Rows from expert 0 of block 5, named by matrix and row number. Rows with one number belong to one neuron. Each number is 500 + 50 x the weight over its row's rms, rounded and kept within 0 to 999. All counts start at 0. Numbers have three digits each. After the name is the row's rms in percent of the matrix's.
# up: expert up (model.blocks.5.mlp.up, 8x96x192), inputs 64-127
# down: expert down (model.blocks.5.mlp.down, 8x192x96, transposed), outputs 64-127
up.0 102:536517500458497459535582554514471581527545484609491480429551490599474444454485568446602456483510451514513530491521550472524546488523559530525569534546487473560508536606370527457543606457474454
up.1 093:533515409516497560569570426545555569480561563525410431358540506466567478516553510484544520518505500405502462534406519491444520531441489502542560498537540415519616533549505497414445541592508434
up.2 089:499505576459515491486547363371551463464537455479602500522587466516577480521460575518474501520558608474482503545513524455475538541566516496540560504561490538620402496438480614521506549548479513
up.3 103:462400461425458442499447569439447472516500457535463591516471514472613491503592563546437487488465486469514524469469504490553467553441497490458454471510495518529424476490496537596492510489493508
up.4 099:547504502424488509574484555502468518440452448431569569523610569502516489508449473591510548458526504535415512553541521486540485458575507392480472540533476473484550473546487409497476377459548487
up.5 089:488497438460474540523506444532452479548492455489541404451478503469476523572539535503523597526485527521498503432465501600440509495600431554550452470447559557464575456508453466488560603492506574
up.6 109:538544503484430448522515505539560462567519446609585511577499510494471489553565422566508528548448489517574589606538523481597426567505509482467514537545436540422583456508441549487479478505458544
up.7 100:527530560593516479561475453490578446511490491527560522535489482449518499541470460511616507451518469456447556512444520593519531546455613540495469411544422404565489541517563509439525440459530433
up.8 111:571576455570440575541510507461468496552552541533579506605495536564473535501551563539445502538500497556477517516481437495511517442428539488520578527536568589497523536483550509484472431490573484
up.9 084:486484537625618560540484481563503498459483466512489509510493521491489440498542625490515422555568596483462493528477617571502573518617505506475513559583585504498560450538541529531538420484371487
up.10 090:453498518521498480506471420491406518534478515479467469551466590536550540576487575487531423539454466557475500519434456534473632530468519523513587544597586470458579520496546495611505462418487587
up.11 088:546508576531475427474545530518556488493464526466539470529517506567519507509552502503530576410515432382514454449512461573577492488597515542563517494504460526579491446553522517435472482399504504
up.12 097:576545511401516444471494452407515447508500499445528512474495529444595556512480459524540530590477478464560599540465609566504456515447548441443574469530582547503402464526494485447488553501630437
up.13 104:546497478591559465478591572533481438558502507578465531535546500617568560512523525528505535511518486463507635458526480532452446518558529447462513507439450412483555487503517536543530470600593498
up.14 106:476432477500501502503460507512546486554576502465531513530482458582537488525520523537567474497467508438497574531506487537568477548470540464502473560453439454539506465550414543455514480543589515
up.15 098:499477483384455445590550529555543530512541447491515451511460549558506545429440487453598493546527508549480466540514423532537479581515577547503499515553623487478511480453484477523511456474529558
up.16 085:485561536584584536477500544520516521579455562475585578475399456496572451509450518508465482473526507529530464491565571490557556532543496510497536538481499445410463481489360400519512448474509424
up.17 020:490489559467481559495567440478553535549562493462648569498477539522577558503537611592547612515511595537522538461482567518506552589514495501465463565577497470492540519465557601580525507553535499
up.18 105:457535469480432512505529563544479530512553561487486479644500456556560453572463535525485490492438521456543492428537410590492562557501473511510483541552425395572502547483438534475531550489482506
up.19 120:541440424571522552503523438558559520513429457469537486548464446547457497507531537580513548445521562564498454417545560537543507602474580524488542388518546492531556519561548550533467486427483531
up.20 099:479538483554589488518596513511605452472439466531445400574452471542553443440605521542496439465498572475543420549559534503529445537499571526583518526552522568482491471513490546584465588420577530
up.21 110:550508473528513523671443503441505441570499560488496524536474563469506503502530523534602480467552545517491533471507487560524447444556536491410515337503406472462448523472481468402577538453555486
up.22 119:517425594483528503503499567540552453570523520472592494480551543533517513492567489546452556551586490552587570499501496519472527480541410450605487462522499562500497410536567523542586432546442581
up.23 106:580480530528524496573491453502604560487460502406559513406565525546540476569544441549534457489500563554485473523488609507470471470440517424559488493423562480587534514552639393529461457478418526
up.24 102:442508488489592541428561537502528484583517494575538588524473537591507509563516543536566537508468426515547515447448580564523414583476485532486546541479480462490556505549527537533472527548487502
up.25 105:502535566475581400455567511409433470506523355450521540438508511610483549510567443643529510428454441495525424560504443465519503484470535555472562503458506428487485465500438504494558408490576538
up.26 098:530509508513433437524496407602503451479577464525535523550581527490516478490502435561462569494576430456615412587572454515572583437461547511585488445476521451496518439427469459553510479547420487
up.27 116:512508523522505513455448540517498527485538631543546493491524521481519460532505560523509394545526496439449562543521571512497508486455416505520509558436428573517513532426491476489530557562525370
up.28 083:631448571486511563483543607537555470405496500483474419488587460481539409454501522458573399500448565489549443521542570541475509519511546495474563496417514470523537508523438484462450446523416509
up.29 085:517526551473497497412561404463555466547494436455510393629499557533494484545523563441516528561563590469512487515381513449548541524487487586470501499557541530525480531487458461571636570447442468
up.30 093:513520460394492525486473537625527522589531491486430396503500579499443554489550574491499567508527561528500504524493410499473483480572434499445536513495531601442549501553484552509516559571511585
up.31 116:538524551480512512421485483528460488529381562480484514615535397581527496477507480525491638490520547468466573523493510561495460552573569508485519477494513424512533477591526501518542519592477456
up.32 112:457441564488564492462439431501430458482428574482465503555523461486529531514538431519549483424486508498517548545478491494574526573538527574442545460532527416514532503445521561559549541472523513
up.33 095:464556458545478477511579445614451495468534470524563529503523504574470542471458495445459482480589587484555426474464522542528541616454425502557555443613516493454463503472489498502626466541508400
up.34 121:487441488575549456485440539469413494465532552436633481585540504530463465507529529494486532484456556480471556518543469438541527554455457633511497480529466528505564541482583417574521585546485472
up.35 091:545584607527530568504572477477455401550466440401487418555486573626493516573460559514553622510518527436487525516477487520564541500439490483501486556592583452551443446472462491455482589436468552
up.36 091:474535582474443478453559370466504452538555476600504445527526583553548515524470459536413400415596550451424533521501467527482424557527487490501508575523481503628511559483480474429479605573422572
up.37 104:516589526519466560514556510482463546601455478485453513487505566567482471428531487578586445499549547536509489571526473399451468511492613556502587414448461535630503401450521498498546508485601540
up.38 098:494460545520554520520450420531588488621498467534522452473504566483514550587532503452624545499486476460469548503449398570506523552519551493491460418570522457546499477472496516454546453590461508
up.39 123:599501534473499607461579435481444520526592462607563494520543437564472480538524454582435504528471530398446513463511452461487463556456467586588478577425513575596548519536576465412567495494501488
up.40 090:567610496470465543574546523523410442423454489585577426600588538432518567492538437498435485454533494518554576524470505473568483430475452486556581473498438517497579505533488501515513489522519582
up.41 086:543565409494430504496505534479477565473456474471477471453607408452508489577526462460494566509516500466447545478520631603469536489537556505461582446441531514610558444459457475449453547487504433
up.42 096:458510512498539501524479523552522433620488627497428483536479581592532469467395510566419505512548437460520484523537444571581517499560492503458613530547479568434445539525453471476465532534555490
up.43 094:544496501476427454489499484441528450511497486483496450591527517503538558512520459513531412566510497457582573452509503476528512599560578472583496561581528615589541553460479502444478495549557435
up.44 097:470537530594482425526401439574436466549484457577524428454495465519494528477522511539464458513488561527536505420520517487617506588425509516619535495499487501431464595481505494489535471551468501
up.45 095:451598512643615543468513462465513537474484539519559487451517455473545512578559513538452452440538594494604504473459612500456451554439417486541542489518449483589465567605483507478552577538452425
up.46 101:528551445477535426556480517468551542565523542486533425479535558461478393493486477539446616542470562472503452478450523570593503505509501505417442462465443555478620482534457434555527601505519566
up.47 105:408566579499551426556598599485561559467423498505530397544394523463516537555431506512612457481468512517580544498424528485534427569579558549504574562564516517594560586484488483471591528544510412
up.48 102:486476559527483563539501459495427496641510470483511440530474627444507486492471530513523542558581464433502491541449528586505539560509437558478533504509514470473466484520484511553526605511515532
up.49 102:502497465545590494450542480522537569483500537491566522510439523489473447534539560594503447495546451447482479455544629542502494578427469532470540453443518545561513490472534491502496496425519454
up.50 102:440535489557516507557530450472588442528553570528531510473456535440516470544460561492511376434603515483457542517546456507498442471540533475561508471487494565497591519613480390557514438475380502
up.51 094:460509519440505467506581501403500527416437439527421491547506496558516469462527493462512424491516460567438508414510480565563566530555555429466558538525534461586510527403521403480538457592620479
up.52 098:542477511552478538562459487548555501435515500379483491378594419474593520475529557502484518551481427499589549458444509521438514509473495495549522554589442612496478503500570589472407496534638488
up.53 080:468555515517449556458597451439405475455556517479504514478520556558557546487476489483465509417538518535398495506551442486486536535476479519518526523503591437566439441442471611498608539550401509
up.54 103:480417552529462584475532548516553489474605481441537422520505463569548426452527565572493484487445465557511466463523504529482558465509455508546461412557421538544521550495522555452521501500446479
up.55 108:435611594418417527538486455517557527518481480524601527495522568466415464508536449528488512576548506571580467520525548466591526552470468570544555492513531637467503579533464549530470512524457569
up.56 105:542438518596546590430452490432538491541463543487491451469498423517516464600582500575537460477458500537430547501540568517523511444464565556492542502425433547558529566556506587511450581523495466
up.57 084:429445485470486535525539598516502464476543477568415438559477486458511513425498504373479554555501433495505488506512472457530541547527565593490568453592494524481492514510404561466479559540613568
up.58 090:532476426394478541488553479532523483462525478417452413468590567416508512548460621486465514583514486462499588496515357562492468546420539508469442453481467601555570471509588583472513627622538591
up.59 101:478545562559458521440484441484570410482557477515453438486498528509519465609483476456607569480527400419482441534440588554566543458574512498563530530561544500495483576455431560567493495539533582
up.60 106:485382472475455477610528560454423603562430500433416552497536553526557501548601538495476426519455561521469429454545459544467488561378459474521427492568555557582454529552452465568504466547431490
up.61 097:412456554471526472393506446487511413483487488507395501547472630519521524514497511479544447606511526558537458460456386469612581487394572446461491531551488398558483513507539480521512457434458518
up.62 084:547487581564464482518414413465566545536542500440472573423443496533494476508508524429561562549527504476455399518616482431512446523536562505510439582572565542483609562577494447528513479534523429
up.63 093:515528498572500560561478471536549414474475548549479555527508517568545571563534572486593424455536475606478549516521425479514479419470625467482541432558531513484422555433539531388484396467516493
up.64 131:448452593535525498567525608470495598545601425476544502576500488535484438519503467549514494459530565472489437454516503609596517458511432455543549444511474493471501488512606537474556426550481469
up.65 066:560538473455532511484471548512519502547581474441505538472557523499544629430545496368552491426481452454472534386486550538539509503470579569509518519592458607551469611503576460451530537517564495
up.66 098:609538444576480446478392546509536518540540566466533455524511532436511520520543491499403473488550438454449501533507583494525543452559482505535535538510532473514543580614504519442536539503553543
up.67 104:537550608431417569533570544464455507510483534526525469482487460461536538559536545491464475542543588428558444441561553449658493507505571555542457528481563456407473543544583439528474501481508539
up.68 109:494463420533572546520450537486534518546495518470433496569459481622511475536475551514574469430493480506403496541506498565457467534562490463602465532476556413554546435456524538456537495487592452
up.69 104:560411634510577501545519491409537566458559439535498485438498518496445480404490597530674475544542450571481505523487522529574543469508488491536521546516566564490495604621524519500517523523536436
up.70 097:478610475605513431455555477459509565468541525549499410505491500587545521506572510475439519493518495458505495563416590331490473580490561439542551422486556462528376476571490540562465602476560503
up.71 107:466458526559516542430524467496488504571534499478523491503521411483501499524393495485435462603504504568412456527482594490398465556451465517399501533473451541469458484429615450493374498480601563
up.72 103:559466512538579606468517474515467528399553456342442462522530529434495445552398573589543473557575489489523539480540516556453502458480425509456484423557503570466568529503559617463501460581462544
up.73 090:628517509634534470537463471388442555552511428541446487497471524491495482537578497491474461593480538453512608583584397598508480450614514473568456494519451441504472492495562476463472581469541482
up.74 114:525400463517547471481555534442465526519578539425464482616540513485499513470499457570448498529523469448580565452508501470486551583601490498655541511513464561527543497567466506487424460413434437
up.75 089:554478523492539457455471501492642525549500411527544528550493486505499431462476568539534502607474513469596531514467583450540491473558530384509469470563390545516490550512458460576460530480505496
up.76 095:488485438524442506527585402471499497502472470530503431492502510540504512622455496475474515541518511454510514383459495523492512537514547577533412471456506534523566489501486469437554551435374528
up.77 101:407475513476560502471433449567494405487471596470441508516452520550521477518410612523493558554506484501548464487583498533593534493522485650460579513466526529473436491574510512506511457460571453
up.78 106:532507540457580424390463517487451501463475498543553535501461461562503485561486587566480556514510527536442536485574562498509464544388506622547546408477447453512458488506541484512405515581462487
up.79 115:467518515513489525393592485553475443525514570537473496574565480577497526464453417582425430501457446516439508480482487419570511516478580485571533667528547548549534502441530520416427472536501562
up.80 098:579516525460455486504465522527530520458512488556459397437434444568521495459547500528531442561450506538568459485461472535505411518560499571485515415384548455601504592450569563518442497507513609
up.81 042:454498466467468500479465487498468477537393479467469433475453507425508449484484545463534448506465505478522448496445466476500437469457531458465464469465490447483465501466468449515453468435513498
up.82 096:540447503445531526540464521519486532522472445539558542449507541528502515526466490539486537506540530462509482520553456556466441532516491508462399403421430501549421532581463447359572486533524384
up.83 123:617488458516512618467465516553399505558526545531576469503538452506491473528501552464514572566545537575469468490457471555465438562418489480484576463516468526437492498470506481560507520493462552
up.84 107:615515461467497556473492485506510415449492598528548454478499531502579416532580440491436471503491526533434444467420540474499538514507531472559498476529413428623595467466550525577616412488520481
up.85 108:562495516503475512513515461508485446593474381540490482473539418644502579522518469513517566496490546645526465523498417505523494488494570508533580507512482458470516532506485563528542446518478588
up.86 099:472514571528513539546393537469422471600491576473529479502490581449530428479645517464552555476459514528507520491441444516584391547497606554531540479536583497471461522634509472484544537544489604
up.87 110:538393513536603548489633537541483522482531467411559476567449458482574556465429439507473394566513504537454461497530444490535562491634553502596598469542452501584486529519505520530624476506527501
up.88 111:557521476546528501458564493510534494488557485485530577547548490456397560510398500540538539509526528519399459350509547540389440487490612489566544517507488415533477507586489482568547541520534493
up.89 102:559471506477446355458449513581464464499528479503422580520535549534547495514494577401565515521376488459512450552613555491588488562439583460546518398477523519519496512490497422596537506586459435
up.90 096:497597523527509523505467547521428429415519438588489476451531392539520529508538464621461458502493508515468535521533421477591547456601466518493487453477449515547526571522403483479516487580612465
up.91 104:500457456485457578569463559509454480510571479511533461432558452549464519475488452471514427521545570597518481566563488480475504567408497564528491486540567431505478501533399475474472576534675465
up.92 085:374503467462563501523529496459590516422556439471498319466473484438610493452514526434510443457499557489512444505421522480526465565398646523497535529578473515538495524540494512506448594488495509
up.93 090:480542528395521497476491470516548504478516456430460371536497520481498436535404550531528499573547537422557553538502470494457532472417578466495540478582491505536516502501495446565438491426420512
up.94 121:539521585517529468556568541509479463531429618478496527416507540483485462534594488546485547557429471495539479512446563544406572500472592449531512547559492534432443408509455503427505480557548370
up.95 100:623549510442418486513469477422522495487587553550468457533540512516538516513442415539584495458437451421477575550402434522559408493464424483546509449531545569548575530475592566513482623573558605
down.0 098:481518530549528420459570544493479603485447504607488470424520480423481440460516457571420455436481583506516509505463558553502481537505450488506591497525527553435495520597365485554536406555451437
down.1 100:477535609476503539450545441535549571520451419497405422375529488528580460527445497519477540522534523395499548480390542509450496483438509498532583521510465584463615508574491502601461445407510431
down.2 091:525494418527481467523546398364527460537491530499582511523585446481528467476532435521518502527533407475517507444542523544486518442566478507531571485556498467400378519455492396491501429449484499
down.3 096:522402550554506465497443578443495487481508519510478577507471529518654461532404434425523489508481491466458488511442520499535496471453467531457457502484514515472477444511529464418498490519499509
down.4 099:442469491563505485431466550494474494565548568416571572527596551475541482529528536373502563448517496525585503440570516518536452573567461612483434470507533544519565439546488577483488612530517466
down.5 083:545465575543544530500498410473429461477505554464529418426462469551500486566487483510489561519447487492514528594465491433453505503603599462568445550459459456534565429463440542504549431538489555
down.6 099:486507529533591415500487510510538453455488583595568515556496491521468463543456594466537504507408527495434428408516492528538551437477534553420496490547589499600576424465426467512455557522417519
down.7 081:486544465425467458439507456477564461510518535498542501525490467566499486508526536487406501458521525498540419497450545410504499447436378453515461579515595581435501536539569478527523549570513421
down.8 114:438566537442547571481505509519482483428450415529548493604464521435449506462501425451549477540489523531522507486501429504531528605442477503527608456537453412522503523503548504525478540503578501
down.9 094:522503484380386534459486459554514493555481535509505493495496534522467496504442386504537399503570411488557480450505635424495503444635491508473522421565441510501549459538529462481547552504366494
down.10 095:561484489474500462536457423482393489482545514448450456538436581486512514549531413533465421559431554549529495480447465500468416482490506488513593479602419553553580521502547528374531536572485570
down.11 103:467517424468523452502547524517546503492560464472534494532507515436539504494415516500500586410522545385486543549502452438573488505595501463576484510508548491427512432545553469542469515597518515
down.12 107:477518506610500417545494422377492431516515502458491477450503496565599530492541564479481532544483530430484415480437571455477552501433461579433570551475436483495396427496467546595467448513579429
down.13 098:486456544447492423565537565490459413480506533529456503491522493442540536510524495511524494470490536403522402591506425512425510517506528575439492538448593608554510463472491478478490546449550469
down.14 102:530433551492517504490441488498516475430430505483534552516433456420534454558509505458456464474456459418513413490488467489546460484466460581509456481467568553461526404514404459523517538480571503
down.15 093:477491528631569431408552526572528507487456548491526465500448507425519548451566531535434493537538473552533561480502434457515480431499421466523493504534400553502512475451468512483517555532508540
down.16 088:503559466408396524513512541521528542430528426468569512453437455520535462468519499494551503497571519547483540504546559483566482465539479492483589454470514527581468519512349583560528521506529392
down.17 258:506500510508522550470514589535541583489510490550550678495489523550499543516478558529487552495475478577486485467537516501446421527539545487481377429464484453534528496447561460426463536520485547
down.18 099:541544539494532540484522564536486541492457414491495490625504482477602444587509478469495510484463462442433538558501452421474445443488526493529481460545580610430506529502448464529533442488486484
down.19 098:450440581437477541493529434551530488500562590460545517539461433443472505521496502402496568441533458557526555578558516479532434430481415495490503622527472517481549493548540468442472559585474535
down.20 096:509548528443399506474592494509593438513568534538441439563450459434549454432388476454505440449514418480455599461557532463508561450510452471586492463516493448522473466491482443430453429586557534
down.21 084:444510521489492540355464494453495446436484450500476498553481530509459510452467469444425464467571477519503456529530473460538583570552470507430526613478579490551443554477498527603570452557562498
down.22 095:514425428544488475529498522510542415436490480476585456449549507482510512474456532493565559527576525539419445528488482510444542512521599574597488543489524434491456399520541509523577568452451567
down.23 101:415484477491470498432470473497600556499540473395547517429565520458614458592453545424472469492512440525488537483459601484468498540433478590551468497416460562408543486550602601475469534540428517
down.24 091:566495501538423562575562546478527490401470528562526552531478518424497494541486478472430525494445570514433507515436539445513552414477503467481534462494529549519556479542495501476468486476474501
down.25 093:501521434512428407538579535399450485489475639451527541443507510380486533498429546372452517411446538493473589444517431527517467503477443448480559483463503568515518428500446493488573585509553548
down.26 107:455495492468547416481492431572508459499419557501556542545587522493505473506489559399525587495544585446415591388581441489576399592482431500571453535497491561517540421435469541428520545465432475
down.27 092:491511492493509519524454529518485516515448389534541504492506526529531442537512467487493403533520522441577427443514547469488465547466583518524478455436575423495500505419454530500516454441525357
down.28 103:372458447526496568507532587513556473578505491504462489484578453547559395464496504533454393513459426494465564500520571453462462501521465510450511508389496543495530476496423484521425574489370508
down.29 087:503524448546518497585565382439547453461537566448493400622474553472499484519474427557470508578571420474468508494392501559533511461513533417488482501540453460478498531498457562440665439545470449
down.30 097:514478569614520483506475528599492476462498531442366339493469554529354538427478437515538522497530491512510481497498384530457615538517574548432514498480517417578500518554470483500515470472498529
down.31 109:436547447532492513574458492540482487455609444481480525614514423428531502499513537521524613470471431447541436525497521451469520423572451471495531511558470533470520473574539497483528471398478459
down.32 090:548437441503445485543421433489413451527589417485439482560514427500497518486465547495460505440495506499477455457497475510563497465537471427421563544510442553525535498457518452474529463538554499
down.33 106:541537568475530454511587419589452466531458561514559531491518482431468555465559514520548471456613432483446603519451503475507449404436577532546514590557492544552444479471465482509609553478475392
down.34 094:544415480414463437503421527476385458551519482427640477573547472483454459486487510495502529429467433467537474497549403579539440494468530399518458530512525465537575524490542597433500455443482466
down.35 084:481565413436460547474568488469454404450575548405465428526485560367437508538547422508501640529490489466529471498530482498555505497444510525488491422566416539463435448480448522525474428540477565
down.36 092:553500430551564469553575338431468395501456555553459412521521552456508525488522554465578403418598491440591467504477456500473610454519523542488511434476524514389465547466457536612476409472429561
down.37 097:513563489484549540502541514485454520409527534473459531466483513417522458432495525424451435470536459537521505447513436608439437530478403464487573602459584461406484373411495516505537514523563523
down.38 089:505471460483434508483455446554595488370523504539503456461504565487441556558445504528391534525454532500521426501471404432499531462503468528498454594561485543447504500516515491513537564405437496
down.39 084:395490468536468621520583450509461518458406516595556489541534441438455468491475526413558494536491466418552484525532441531492553467470515409581510438435515409413533546560595533588588496521524472
down.40 096:449591524554555539433531537535397443587549516569567460618564534563574544495490562492569483438524521505441448480440489550560455614433544558542564538473583516513589441497493504471522530486494558
down.41 090:493558589503555478523498524468488579535564512484457479447601407533485509543484542549500582508532513499553450515526621402482500500530426492442599534424436487403554441470454563546417447526512452
down.42 080:507522494503461524475480521562499449370516350516415472525455533436479433444587499436556493499539575460477512480522438438575541542520506515459614478527527420584446545524469547558455475472575458
down.43 084:459491512551568452496518456427516415513513524480469420575524523506505550510473541502475410567516507444424431551519492521517541394560420533566480461548474387414549556474466503548495472441532444
down.44 091:544541428423551420464412452571429460471516550583528453448487456484492540474492503429519447474512447533456495567533498527600419457413500498624479525470533517567457547483472512501524555443478481
down.45 117:564581500371395531542494467432495523540526462492537490449531471549552500582443482462548439428522440470417486538431594517453542473440572531507515498484561541422468542598469502519534424466446419
down.46 106:463567528501456434446512549512571547426479438501531454488550555522440404468497510454543617553478432509479522491502544423588527494520477483440473491486542441489647523561481547436547403464550579
down.47 084:605550435537476404454584573441520540529579506490517441517385492555528530558632514481409465451469489510460454528407485513478505485569473493478507447524523498438559534457455544537545531457441362
down.48 100:526471461480557547503492470495391470390521540462484440534434587565424463438536472496532511537551560415515509474470526443443530485473615448474539471487494523561426481518462499462501402489516500
down.49 097:491471529470422516543564480502546555497481461459545522520411527518496429533470459414484444458541551439533511539523615458484443443408519489458526556454490446437494447454516517499481514591512457
down.50 082:562531505466487482445512432461587460497426446487510458478455533542499482520544429499490371445607487457519457496525464512486605522520469527545500536457537443484568531621454598472507526527395490
down.51 089:570527480572492451504588468394479514571592546546394484554502511438477461454471500522512448487503547558582484585507493431544478452541453579446544454507447548433508510412527607531534542418593501
down.52 089:453505491455502532416495453523545494557494494408480457383602429534600543493499447503505540567514542476411449539446503462468534450462491499547534437556532386474482497499553406550406460435634501
down.53 093:525525502476559535528563469439415504564471464486486510473511535461538539476505524546533512409494492559589520506547429525489500455447514459528536458520394567459448460448473411501595485450423510
down.54 091:532428469485537579524531514525573466546405516426531386506476464457559400444479446460498463472443535543495559559504511507473503529507539487533473569562606455458520552494513453542517488512461466
down.55 119:599578445544579499487450464530557520496505546508600541474544572558426437517475566483524518541511505565445563490490540556538478442453562452488574536558502372541494580481458442478446520501435544
down.56 111:458437489415452579572441493416530488466528476463503487466493433484556465605436522396470465465460517518585450480534547483505436598453442461474492492416590475448527511529486423478442449481493453
down.57 096:612473559523530519507519569507486472537458506586413446570430463554520505398535521597558552533496591472501519493481477568509476464515486426506561564533531510552483468486364438554483455456599558
down.58 080:467464559602522515508551460527526460559483522408425376457601560600458534520555384503536515570533540457475402510505371483473597440434474533470435556476555389449531493534564394521498389370530575
down.59 097:563533463432517507580468449474587397534470510508429436457473521502502440573500509541405561472530632420533576482421560454519471561549492524543523461522478517543480548464419447454486524482517574
down.60 099:502384545529534490409519566466437599444611454438417524478525549488559450541407458487511430544437445513507554550496457458458541470378547549538451504560452470430477492548476539433499514477460489
down.61 086:612423478535466477614528438501480376542527516472362483535469612490451521481511472502474443613501495566468543562476393556568518533394445568484486454515522587467453510529517576490512539568451528
down.62 120:459494442444548464478404399441561541489462517422469556414448486505489453512510478575500552534540499453572631496620491576508574450531472505493431444550437490536579549542479569475513529488511416
down.63 079:491521519429496567443474462540544410526549438514469502540484513468508561530455395536423414477521514592485446506518418532499540576476394526491574557567487482504429553457536466567485587532507473
down.64 091:570445410481486489440512576426484580469427591455514458560480465487484416496520532474508480435511452462522579568497496389546527552479572572537550557511548516551487475513578472539541583457488455
down.65 089:407521540560474534511458540466516487476465541428504548441519530494529556452500524638503498408394501436568477652478553473501491477443487460498501525642556422432490544488545558504500503485529461
down.66 096:405561584411511429533376522525532538454467421487521462530482535579507543518460518504608483506549562441548502461502584521500498540553514517517544457490451553507531576587503505568538456494543562
down.67 103:471527395582598547478548536465454503514516445516537481477483430555536543562491466523553486531522405399437574567566543572651476496485450466525444491510435537614469519534595575461466513522481544
down.68 111:513439624470425540481435532476533519484484501447429497538451493411505485560550466510425457408451519489619536486506496456456501461551542558585484474512435555451522413424538456562549500546556449
down.69 102:431405400509432458471517470378540571553423553517485458421506505520450483407492427490358484497537580540565483468463553482564473543481521519517536474510429461502483588627491482532522450464541452
down.70 090:518597539405507436559544453432477558548453489556492449498499485447547530514425497521586515477525514457517517416410575690475505435480450584526496579457444573499368444548483448466463426525537510
down.71 095:533454461444495518570522453482467491417462505491512513497520388502521495528630540479577480586505487560601524486484563544377454482466533486407445477449569462543441473437618549498373531490592557
down.72 092:448487493444416588546528432506452533610436543352455456518526519561520479551587451423456475544573511496470474517531566450442540533487563474447499558531502459525547551502540373565499516416456540
down.73 104:378515527394499455490445474381442548455487592526435506492456510523521447554447526520565463564451472433495415431572396412504491571563525552530441531520573590519464454457546524525459452559482458
down.74 095:485385557494461459533528534447420502466440435429403476595510507529431479434535566446585481501497557432446443560512463539466518456567556522618549518477556461515512490572447521526405537600432418
down.75 105:467469467523438466554462502503630522461523547511518523559480483506484384448515394471459470611459492462400474492454552557539517539535483586499481503556602471500508533505491540402470486517513495
down.76 082:526466569479576494507582405467498471527559533515470424511483497462452483584549482552527494555482505454499500615461471496475519483476469439543420519481489485478561498506487531541548481578365504
down.77 109:546516467514462541542434482582512451492512391490459491546435503471484469493572364458485546568506509501446515501584509454574511556525521371488608476501453466528479485594530479477539499540580477
down.78 107:515480481569449418615435490454415478532548518503518539458426431466531483538563439485545526512494476504591488528549524537495500513350501410529510600471581531517402459458528538518361516460461472
down.79 082:539521485511484535598599475561479429481493422544464475583564474435461516440549572415579419482475563511577494524498466575574543505487414517542543361499464436458508535451528498607442506456523582
down.80 097:424521474547547487497456522534543516535469504563451434441422426430560498486463508424475430532473501541436545501457454465499516518562502435465489585370469562406520570421552429471432513512508607
down.81 152:523453554496489474552533503493475442537498437474453387491544509579357513420514513463482492476512566504485465495496463509437659503524504507483529501426546533513478484568451491614515514464494473
down.82 098:449457495567464571461468506549471514468518536552559531455509537442501513537540520457479534507535467426502527481566454450484549476499505474485433573434566490452441523582470551641576526480541394
down.83 095:399470538494506619519455506547370468451505474523579468510498427500499438525523466521492560545520457563535543501460448445456548459401509559501564536497529506592495474467479532451517507520470540
down.84 094:404530567540492547534480481534527441547516390513520445472492509502608400538429542489543467515501474492549577542380522534492494498478483551551497530479582595411602469478528505475592555532509477
down.85 114:451500485512540502477510436495481418446524656537493499462522395385491581529505559471508564488501475619474546482517409503540455564488448516539532498518532546546505523495460452459522585504479570
down.86 086:522492430465487537446377524454392448412514453484516512486481558550551438484374505492447562448468474509514475528473411506580504508477407475531467515514436502540449509613475520510547484443470591
down.87 089:452403476473397586521622547575478505465471506435578485580424442527510572448567568472548402572493497512556562471543423541525508533610479490587583522518580480432468552528542473481645519474529515
down.88 108:445521536463500483538525499492522480529432557471539574552566504558388549530604524465467533489488480513613567659510534474391533505480421524552555508527524581469474497551475496427535498496512490
down.89 104:420467507512534379545435522601499477486474512485459583531548577477570478551495438549423533523373499457473556423619569519600501448478399555542528567516501507481545491490521566412537490411469440
down.90 116:495574487475493490479452500514420438578473584561496500466514378468498535522494565391563501498513504511557466489582416527580400591597537501520439542497548478493517557518386528476480539447570449
down.91 098:509430558539561573416447548489431482476420524524546523425541408457464518499536580529522449494553451621497520469550476516441447464399521456515462560529471568492442462516398544510465452498636484
down.92 081:623500510530439480465502462425566505585464539454508349447472447567606469443493476587497423440520443470490583514370522523531587434389371488502564489572511490471481527542493505520426407512517494
down.93 087:525547484612483470516479456506537480539486542440443383521479507513478430502611446469486488561552475413431436487499462509437509547430441559500526527533536483498532491488465557474451538579399508
down.94 087:467527426507464464452568497508485450467552377480481478413522541529467483506416531434506554555470534491462509487463551462408519490463418535521544451512499453554433447521438511617501478437557376
down.95 090:401519509586582456490472458440495486519426441527421424504547494495469533470549595454442493469459564423525415467414443486504644534452574535531516548479476435483534545508566464558479378433543566